{
  "model": "audio captioner",
  "dataset": "notes from a synthesiser with random patches",
  "train_examples": 78125,
  "gain_aug_db": 10,
  "n_mels": 64,
  "hop_length": 160,
  "input": "log_mel",
  "spec_augment": true,
  "win_length": 512,
  "tokenizer": "word",
  "vocab_size": 43,
  "encoder_arch": "ecapa_tdnn",
  "encoder_norm": "batchnorm",
  "encoder_activation": "silu",
  "encoder_depths": [12],
  "encoder_kernel_size": 5,
  "encoder_stem": "single",
  "encoder_widths": [192],
  "fusion": "prefix",
  "label_smoothing": 0.1,
  "decoder_width": 128,
  "decoder_layers": 7,
  "decoder_norm": "rmsnorm",
  "decoder_norm_position": "pre",
  "decoder_activation": "squared_relu",
  "decoder_mlp_ratio": 4,
  "decoder_head_dim": 64,
  "decoder_fused_qkv": false,
  "decoder_bias": "all",
  "decoder_qk_norm": true,
  "decoder_parallel_block": false,
  "decoder_inner_norm": false,
  "decoder_kv_group_size": 2,
  "decoder_positions": "rope",
  "decoder_prefix_bidirectional": true,
  "decoder_connector": "mlp",
  "decoder_tie_embeddings": true,
  "init": "kaiming_normal",
  "residual_init": "none",
  "optimizer": "adamw",
  "lr": 0.0019,
  "beta1": 0.9,
  "beta2": 0.99,
  "eps": 1e-06,
  "grad_clip": 1.0,
  "ema_decay": 0.995,
  "steps": 4800,
  "batch_size": 48,
  "epochs": 2.9,
  "lr_schedule": "constant",
  "warmup_steps": 480,
  "weight_decay": 0.1
}
Rows from block 9 of the audio encoder of a small audio captioner, named by matrix and row number. Each number is 128 + 24 x the weight over its row's rms, rounded and kept within 0 to 255. All counts start at 0. Numbers have three digits each. After the name is the row's rms in percent of the matrix's.
After each channel's rows are labels from the 100 clips, of 14976, where the channel reaches its highest value: "top examples" is what is common among them. Only what is clearly more common there than usual is listed. The data: notes from a synthesiser with random patches. In brackets: how many of the 100.
# c30: last pointwise conv (encoder.blocks.9.c3.0.weight, 192x192x1), inputs 0-95

c30.57 097:146158187149172110124129083118096164151136125146103125167162144120126161155110140154131142089153137120132174120119126197104180193136131121087144122126137121159174140121136126137140110077130126141172155147160119139142134110145125132130155133108191152150141134159099131143110111161127087134
top examples: glide (99); harmonic FM (32)

c30.85 096:131123159126172141055136092156125111160121135131104140134163126132111092121141126125173171079138174085107106153137116121128154121201135123114146119123147128128097180131090118103148119158154156136112141127139113109129112133111090157131107137132098106121135129121116113133126096112140104113
top examples: swell (73); harmonic FM (41)

c30.187 100:169158168177157124134143158128170155104146147135158174148135138155108138153109135150146138158143123120143160143080133106126150144134109148122123119126115148127147176154128130084138151144143150126117164108148141129103123122138100116110120110127120146117164129135131139147146113109116121125
top examples: glide (61); high-pass (50)

c30.111 099:127156157156164109069139128103122149100169146127125121168154133153100121179112140164126107102104134122124141145126132153117096169148108127115106158149103127095109164114113094133141126137114142096148114100144140113101114152102085101127123128127135138116154097139148121101137126126123099074
top examples: tremolo (76); noise (31)

c30.107 100:161175177133185093141156135128154149138180122145129138181119159183114173134131151130111096084104119142145149126075138141132147162113118148129151159165160084146112134122162150079113109129096114115137095116138138127124151119109137126144111136143138178107123172135163180093152117112113156126
top examples: glide (82); filter: high-pass (42); harmonic FM (33)

c30.153 100:127167112115155167105161164177129124128114153187163134147108148168146123164216105147156193117158126136190134124167108096105112102134180160118177123093154146140125150125080149147168164102135126149111108106132106132175123081148136151131159129119140119101155147144100126147158098127154108126
top examples: echo (96); pad (66); triangle (33)

c30.68 103:098115084090109085167127126121138113115100111105157156099128115120098149113101158121100103176099109094126054132116116125153110100124162144115105114117096157140146133135156123118086111133118115127132146115149130121119166122117164114124134110139128156149142112119109132102140179112112138106
top examples: glide (55); tremolo (52); drive (52)

c30.4 102:133132154152159119116150074123100136139104107123123131160149122137088108105118149113129186112129148103115162153152125103143154139183113086128123096082125119124119199154108109098123111130104121148111122128134128095103139088119105077095151111144157109172139105103143088131137122153113087095
top examples: glide (96)

c30.50 097:127140130146130106161152135140167132156163148139222146103123129108111157135110147169135088166135122152133156146085159146182113143108152167183131145131111136095142144136141099127102101103135131077143115121107128135104119114099138088104120084115110137115171126098093154117151145140127128131
top examples: drive (67); swell (51); noise (26)

c30.61 100:140129106142128153127146109137119119126121119142117126102140127138147110123149105130106145125152116104143138126137155141112106141115159131151131104113158099126160135082122120131130152108139137131148134151136105092163127121121155108102161115101125105149163066157106122151133123147191082118
top examples: echo (100); pad (90); triangle (33); oscillator: square (32)

c30.41 097:126130113117108156125131160159117125141078147121119115095114142100165102127215092128155171115154118119123172120182114107142110099131150132131162113099173113151110092154089149157184122102168134140114144073110103142142145085136113179134128171139146117148076126134134101146101126146121099162
top examples: echo (56)

c30.29 101:149166155168128120097150157078132142134127119099109117128164112114131156130100127140110121114132127136160134122102112187146177178156095119114088132114116098121151139096100150115095114155136147139123168082134136072105086143169123106129111105080126149172109093105155114131088134132094099134
top examples: glide (99); harmonic FM (25)

c30.127 101:126159089101115112085128147132136109139141138147138115120109109123112090135165142133126157093145143118163103118152108141118116143101136162100112151092119113125127124136105108160136148102127117114111113160143084101120105088125103122122156135131127097146095113108081082169107144147139107089
top examples: pad (100); triangle (33); square (30)

c30.30 100:137155092104159149097141145138121110171109144179170131127152138129178107168174129177148162125142147155146142114182096126117110091151135157166166154157127092118117103144084091131153154069125130156138124151147166137126125145086140139141146150144150111102125085138132166142125131123144125126
top examples: pluck (97)

c30.70 099:127131115117093147124109199117112131145082139106130127131099131147150075118133114138121152132164135155126125093164124099072134098095124174123172163131133161111124084155122111135140128131121128118131161100122164162157149132125161149181092163186121153107142167106132182121116120112105155170
top examples: glide (69); square (32)

c30.83 094:102105142109154149118168119122093104191085141147125146113211137103130145125133180196144166102173098113131134124167071104169157097162196085169177143116147110100122128139118087121105118087127113136118111124141146130133173101103128128138080117139142118118124124131117130132109106084151105124
top examples: pluck (93); inharmonic FM (29)

c30.78 105:144140142140160115135168135151146125140135129125141128154109134159118123107124141140144132119129177134147145116147139105107124131126145107163127113080137118130133070131140090146138142107144158123139116130121115096116098089136106110111122140100135115153133123118152059144120094108115122120
top examples: pad (100); triangle (32); square (27)

c30.124 099:097128089101135121104104116111154077130145115137135097091117098096137077118150131125130142114131172130093086107126112095143103113156114110134133131111118118105085179147115140122127113154130143140106087136123137115126101131108104143118126121148085112108132130149130092123110141136107111094
top examples: swell (73)

c30.139 095:127177132137141156078121143162120116130139101098085064126159118102193102143177106166117141097161130128147129088162096152115109171162154146102146099154146150119111118145108120129147144140110119190133138104147149120140112138130126160130101156129117126142107117154132121162083095133140113139
top examples: echo (99); pad (74); triangle (31); oscillator: square (29)

c30.150 098:077106136110141136182149113141136145108108102114103134130141122137093177074113109101098112156134135123106157139138176107194123104135161104132137131132123141153127130153125093092119132135166139103099120126109127131166133146116145124166152128139131161114165133090123107161140139089157162112
top examples: tremolo (92); bass register (76)

c30.130 100:145144141139173110125155114146116137164117104151146099143149159137133130133131105119151145120118150125126118127128123131108140139150118101134113130143182109106157127126107137146151133115171158139102152105128104112115075106138109147095121114121141108141140107125145106105115114136123107131
top examples: glide (100)

c30.25 104:150179117130134167097096169178145118180156125148087130103136129101180097136189126118109129107157117109174108124173112138078148151125169145092148154119190122126123119134127073132108145094139143156124148112108154134146115125102138110150107151136130099125137093154128121130095096154138128143
top examples: echo (97); pad (65); triangle (34); oscillator: square (29)

c30.144 105:149112119103127115112098133094147112144123130088148173145144103111122098130110172136125109139131130126139118131151110172069151145118130139143128146117119124111112126152132095124114130094109070131159107132165139146141169094091205110151113124160205110135129159110124119094128074107150138159
top examples: vibrato (73); glide (48)

c30.168 099:125123128148149094124096145129094120148141111161152090125165118127125122145138085165144138098136160157111147119152121129127095156174142092180123103134158105113125146125113130105165129122132131152150142108164110124136126121087105105116097149107135086148118091154136120117150101089121130125
top examples: swell (99); harmonic FM (50)

c30.56 100:101094106098088150105090093107104108107123137129081140115159107106081135096112150108126120106119126081103132119141134102113134119136116132129105103106123109107115102114127157143129108110144166109085109125149108113102122094140169110082149136101113095159109144079136142153119166151144150138
top examples: tremolo (85); bass register (79)

c30.5 102:127158135097188138107151149142166112121123126143145116145106161145122151162149113163153185106146156120130167110132109095162138142114130150133141144120140140153153145125089163133168155143137143114118113137155108137145112125136076170151146163138144115124122124137143098169124145115146114123
top examples: echo (98); pad (86); square (30); oscillator: triangle (26)

c30.76 096:141204127129181143123118149149158091125165156162135130123098179169141104209137141161183129165119114124154101129134086131128121127109135181085126114158156103098105149130101123164142115164161159123113160108143126130140092142124127147142123138088132119080142087136154129159134115154131082116
top examples: high-pass (66); filter wobble (59)

c30.100 099:125069116114115128084133121075101108123136166121117113087164113100101126159098166129174151137141141120090130164136093140139175105113132169137118151150110171130170103071148147145150128137140144129117122122072118119123114149135120122142189124091136114122120115093137120143104142187120100142
top examples: bass register (79); square (64); filter: notch (46)

c30.15 105:129134144135127159121121125145122136121137164176140124132097137122132116174163077137151178105153166149136135099156124109134102106124124155129151142123143140149122111101093127153162193108176148129104126125152119121143137096119140166159143145104135103163142093140096103121127114103134088109
top examples: pad (100); triangle (35); square (30)

c30.35 093:108144131117163131134143099168107107107128112145087108134144165123124146098150141134129145115142160120126127105140108133172131138157151116142140130162153165089128177188145083100127139138120115157107086106119138126155165103090103090175074141185104118107148163141124115091118099106137163128
top examples: glide (92); pad (57); inharmonic FM (27)

c30.121 100:113131113122167126080138097138154128162131137150127141126144157117134140129161123140167206128164160122120127105135088131151163122152170144132141108135186097122115172146118122130168153136152153154100129126140107120134120117099089126107084160151120141075148137130117111072089105079137127111
top examples: swell (100); harmonic FM (44)

c30.84 100:126119122122136131146157129136144143144083123152151125179126130111133184121118109117094120110123148174148174087128149080105097117098131112186156096159141107131106128105162122130134117141120149110114135134134155089112105115109122149124107186149102075160127154106125128123108115128121157157
top examples: glide (88); pluck (54)

c30.154 103:150173121115136170111104181135184132175157144175145146122123137153144087177157132158118141140146073148187115100159108150073170130110140178075124150151151156122110147176119115096133134118131114137147123130142132156144120138116127100130107123185138152109125121149122126113116126140155104142
top examples: harmonic FM (31); inharmonic FM (30)

c30.172 102:117122103131119123110132096120144125129122097149114126131126159152089114130114112138125128104125123135132133122115126090141104134132132099119131141172126139108098148114125102080171149124108127125113146121097156132120120165103144150140100164176099110091142110148152145118112137091125157128
top examples: pad (89); triangle (25)

c30.67 096:086170075087110151071122160110133125154122133136154111125172141140116166143159213138156141124140119161148087122159092175157176102185163159162102149140116134135145089123142119140124128099146146122128128111112134134134150126132132126139084139115099155130124098129105120108136155134129121120
top examples: bass register (81); filter: notch (51); square (50)

c30.27 095:124129079102149066123124134107158091113114084119187157101064103103129160113128116159118111174122103137130136127113100150109120137109154126138118131126160128144125168122105152097109135146128152145126136107146123150113133113126152122152104131103135172134165105154119149140179129104116093091
top examples: tremolo (100); drive (69); noise (66)

c30.129 102:115163124134147147082163143148159136142129122133125126099108135103169117119162097124132162093164161098147162131137129138139145147164140146144145103112180138130136135141126133117126166113146132159100159089134114096153082107109143130149133136136101113138160127135107143107107114105141092148
top examples: swell (64); harmonic FM (28)

c30.52 102:118116114102133149108154120147106133147133126125119120124124084104118118119148144118153136112126155120150100127123101138081146107105126116107131122103141122126154124118115108157138116103140128151140063141146103105139117089087099145131154123110136080149102147126116100138106091138164108114
top examples: pad (100); triangle (33); square (29)

c30.114 104:132173106112182162122126144134119096173125132171129151142132151133141118162173133153164195167153115133140130146155121128107169105125156150124142147140169124138103123156116109131132119078103099133114149123106134149152113142119151147139096135143135145118137112128130119101117108130131119165
top examples: swell (93); inharmonic FM (45)

c30.158 095:135123138094126121120127143126110102111126113119109105128098125116159102105147102114125134121121137126127094107156117090146090128148114119158099139160125146102134119146114109131171122144105119093114151077126171117132161139116108125124114146169091104124117156107129158144084145125127128133
top examples: pad (99); square (27)

c30.176 104:137097143115149126117140074126124096106124148121190155099121135116085123122135107119160140125109132098113124118138100086141138133149137136162131114166144112126106116112102093105148134122137116142108103117132133143133154136105115126149137119106115111114154140147105136080137111085092120107
top examples: tremolo (89)

c30.23 104:097073127104110144084120090138103096112152173122081118094163103102063107123119154130144156117128116069082124146159129098111141123129129135103106115140120116108089123130130170166133140145159147110137128126085128090121117143114084129124162112097090087145110091147148088161091136152097131122
top examples: glide (67); bass register (48); hard sync (26)

c30.94 105:141126132127117101129134114104151136127110114105124121112145111140101112123113156128140108129136139105128139148085135165120144159127113108138105132116131142183107133076080133149161146101178157134143097100144137096121156094113122118134158107084159103144122120119112123109131107095128091099
top examples: pad (100); tremolo (50); triangle (30)

c30.7 095:107115156127134116136176140114149116151130150134144126133136195119123202130121194174137126152123124114139137133120131147238149148068156147145157157177145132111174110110181124131089103146117133127109113107144123101124152150121118096137103118107135179125121116126087132117123196135121125100
top examples: bass register (66); notch (48)

c30.6 098:135113134104117100121121138117106102090134129104120072120142133135135121129136150113113138103154140145133100133148086118169102110133143103160136109127127162093167127156140111118129150117129137106104077103118087113115140125111106118134125141147103122135120130099129099135133109142131114101
top examples: bass register (62); echo (56); drive (53); oscillator: square (26)

c30.163 100:113131084114115169127147169170123112158118114149134096119138133121172127137190079127102137103134121147148136076132120135096113104112155125142150162131157158108128112114132092108134153085111124149136189134157155155129144095122155167120117131149157113146095090152110148134133107134134113125
top examples: echo (96); pad (62); triangle (34)

c30.116 105:140103142114149102108131115094137131141126146110152134138138126160105134119109097128153117132113142110108106134088112097124107131152101124137108129156110139106094153148119144083129099118095128121139109112167117145099156124142102101144115137149144126120134159120122138118138122127132151123
top examples: tremolo (98); noise (28)

c30.131 098:134121124149139102050153130114137127085146092123107093125098143115122116139104116115152121091103154106105097121113119175130126129108104128118093151113111133144156133117128120163105119113152165097101133129118104103082137123128138117148140111098125113126139111104146114142118136148093073126
top examples: glide (76); pad (61)

c30.73 100:117129089076128166078119100146115082100119133108110116117118116127126094124132106111142168120161132103103120077163096092131101126152096136118128109135131136148113112124093141095155133184151159116090138094136091112120115156110138157109143178169096095087134134113142148097108131091118193121
top examples: tremolo (100); bass register (50)

c30.147 103:153117135159157141102140141159136089151153103115147114091119102080130147153142103173151098117161165136141167085148106143064143147112126143131123146129166113145114123093127099141143172126178137124142113123125122102119115083083138142132167124106121121108152132158094123103160096085142095109
top examples: pad (100); square (34); triangle (31)

c30.152 101:099127157130134167151124130144115111123140113135119146089154146154148149089142102134129131110166132091112119121160128107152131104140164089147134097118127077108129176130127096099121127091131134128112073162117129118147139061107128134137172117147109111117133138127116124148134083084183117105
top examples: echo (100); pad (88); triangle (34); oscillator: square (31)

c30.177 099:118129093067116097152107135149150142119127103112114103131083137116110157138105151120097147137113106149102127097141138134188124082063150116120107154132107145128164120143149148137153134163097171113100121113112132091119128128154140125140115152123083165096140108100140132137154148139116110095
top examples: gate (55); bass register (50)

c30.105 102:099100141111089132120105120134127150105130115082105130114104094131117097089104126108107109109118135118124102108115115117103102148132123107101119102123108131103135184138104131082156162154111135106152078099109093120127140118119081152067144130143119105109110139125109094115130156104117104088
top examples: echo (100); pad (53); drive (53)

c30.75 104:118111155140146107120163106107122113137128121148118077113148159102115168099121109156146158111141111130110159140138130136157135143142128104117145086135126113082143158138122136103110110121104160122109165099108133078125128131151087105109081145130090101150107105119133113120072155127098141107
top examples: glide (100)

c30.40 102:141184162137133164106107150147141126117156173173139142140130129160137100183138124137146152138129118137179093102149085128087161134100112170118161157163118093133097126127111114126147146137123128137156138117138185127098118145112126147174115131125100153071132099127154150139126117146140105133
top examples: pad (79)

c30.58 097:119149133117142098151116102120152132182084092129115116125151123152123144094154152154133165176128124104136143122143123091171155135125135094140153079140136157128128104130153137110157157127127165150111136088103128095137115147132093145138104154072096169117141122140107116077167136099125111120
top examples: glide (100); harmonic FM (27)